config.yaml
model: "image classifier"
dataset: "streak pictures of flow and ridge fields"
arch: "efficientnet_v2"
kernel_size: 3
stem: "deep"
expansion: 6
loss: "cross_entropy"
beta1: 0.9
warmup_steps: 310
Rows from block 8 of a small image classifier, named by matrix and row number. Rows with one number belong to one channel. Each number is 128 + 32 x the weight over its row's rms, rounded and kept within 0 to 255. All counts start at 0. Numbers have three digits each.
After each channel's rows are labels from the 100 images, of 14848, where the channel reaches its highest value: "strongest on" is what is common among them. Only what is clearly more common there than usual is listed. The data: streak pictures of flow and ridge fields. In brackets: how many of the 100.
# convs0: expand 3x3 conv (model.blocks.8.convs.0.weight, 192x32x3x3, each kernel summed), inputs 0-31
# convs1: project pointwise conv (model.blocks.8.convs.1.weight, 32x192x1x1, transposed), outputs 0-31

convs0.93:112081119096095081098131144098143100123134105144098173173099116137133136150037165129156180084146
convs1.93:140102091104057080101138109100150117121164087111109179144098116137145102144088092163170076088095
strongest on: waves (87)

convs0.136:115133155081130105113175167125155097131132147141104053089134121097127121170153073191122085111078
convs1.136:144137125179153155111152099049166176113144177109147162138074106117177127121147175108156138169149
strongest on: waves (44)

convs0.117:147117145121169145098109085117109151128140082154131136108125130103090089143075054092149037143134
convs1.117:153140154139140156127119041116115104090094095090083108109174129141124113139179094148209110133119
strongest on: waves (38); pair of whorls (34)

convs0.86:095185145109099146138176177101166119090085076153100172102086076123124095101124139126111159124084
convs1.86:165184149159140149147131111116144120093076097141142150133101082116148090068159160111185133199145
strongest on: high contrast (97); delta (34); loop (26)

convs0.59:174185167153109147115134122087116138087107086129143133129177128130162101147070107141221109103134
convs1.59:157159134145082170108062100113106141119115168133111095164150111152145106155164143217182121117148
strongest on: waves (90); high contrast (90)

convs0.173:119099114138096146136159117111099120142167139155109097137141136224129157056099142074157182129154
convs1.173:145111183135126177067117085142104119151122198167153094160135139082180128124179138176133110122125
strongest on: waves (98); high contrast (81)

convs0.176:103130099139095091150119180150116150190171127136096108117097189112143086141145094210133100101113
convs1.176:095111125151149144058132153157134183150150218137101187109109163081146138131137132140118125105084
strongest on: waves (96)

convs0.52:130158173122107150176131123105125154020066108136114172120122137103123118071086156127123147134128
convs1.52:165167176077138107183111117126156125073121113074136072122142102134077074137126098152115141167097
strongest on: high contrast (100); loop (41); delta (31)

convs0.39:175155186121097129188156147117127128125140146171145070172132129178093187125075157136150126148098
convs1.39:158125154132109155076043131112074098145138145145109085196139101152135132138166126186147137102157
strongest on: waves (96); high contrast (95)

convs0.33:104065149080084078130138122076133125101113121141127117160115134153117153132020163141139147103135
convs1.33:126130118079034085123147165127152092110164135149132127158106117180112105117051109160139136094120
strongest on: waves (92)

convs0.63:107129108190141141105152084166100117123135108134089219125195122172124118142131125065138101148121
convs1.63:071108133154123137087161063138121147119085131127098149071114108122118086102187147124181116181090
strongest on: waves (99); high contrast (85)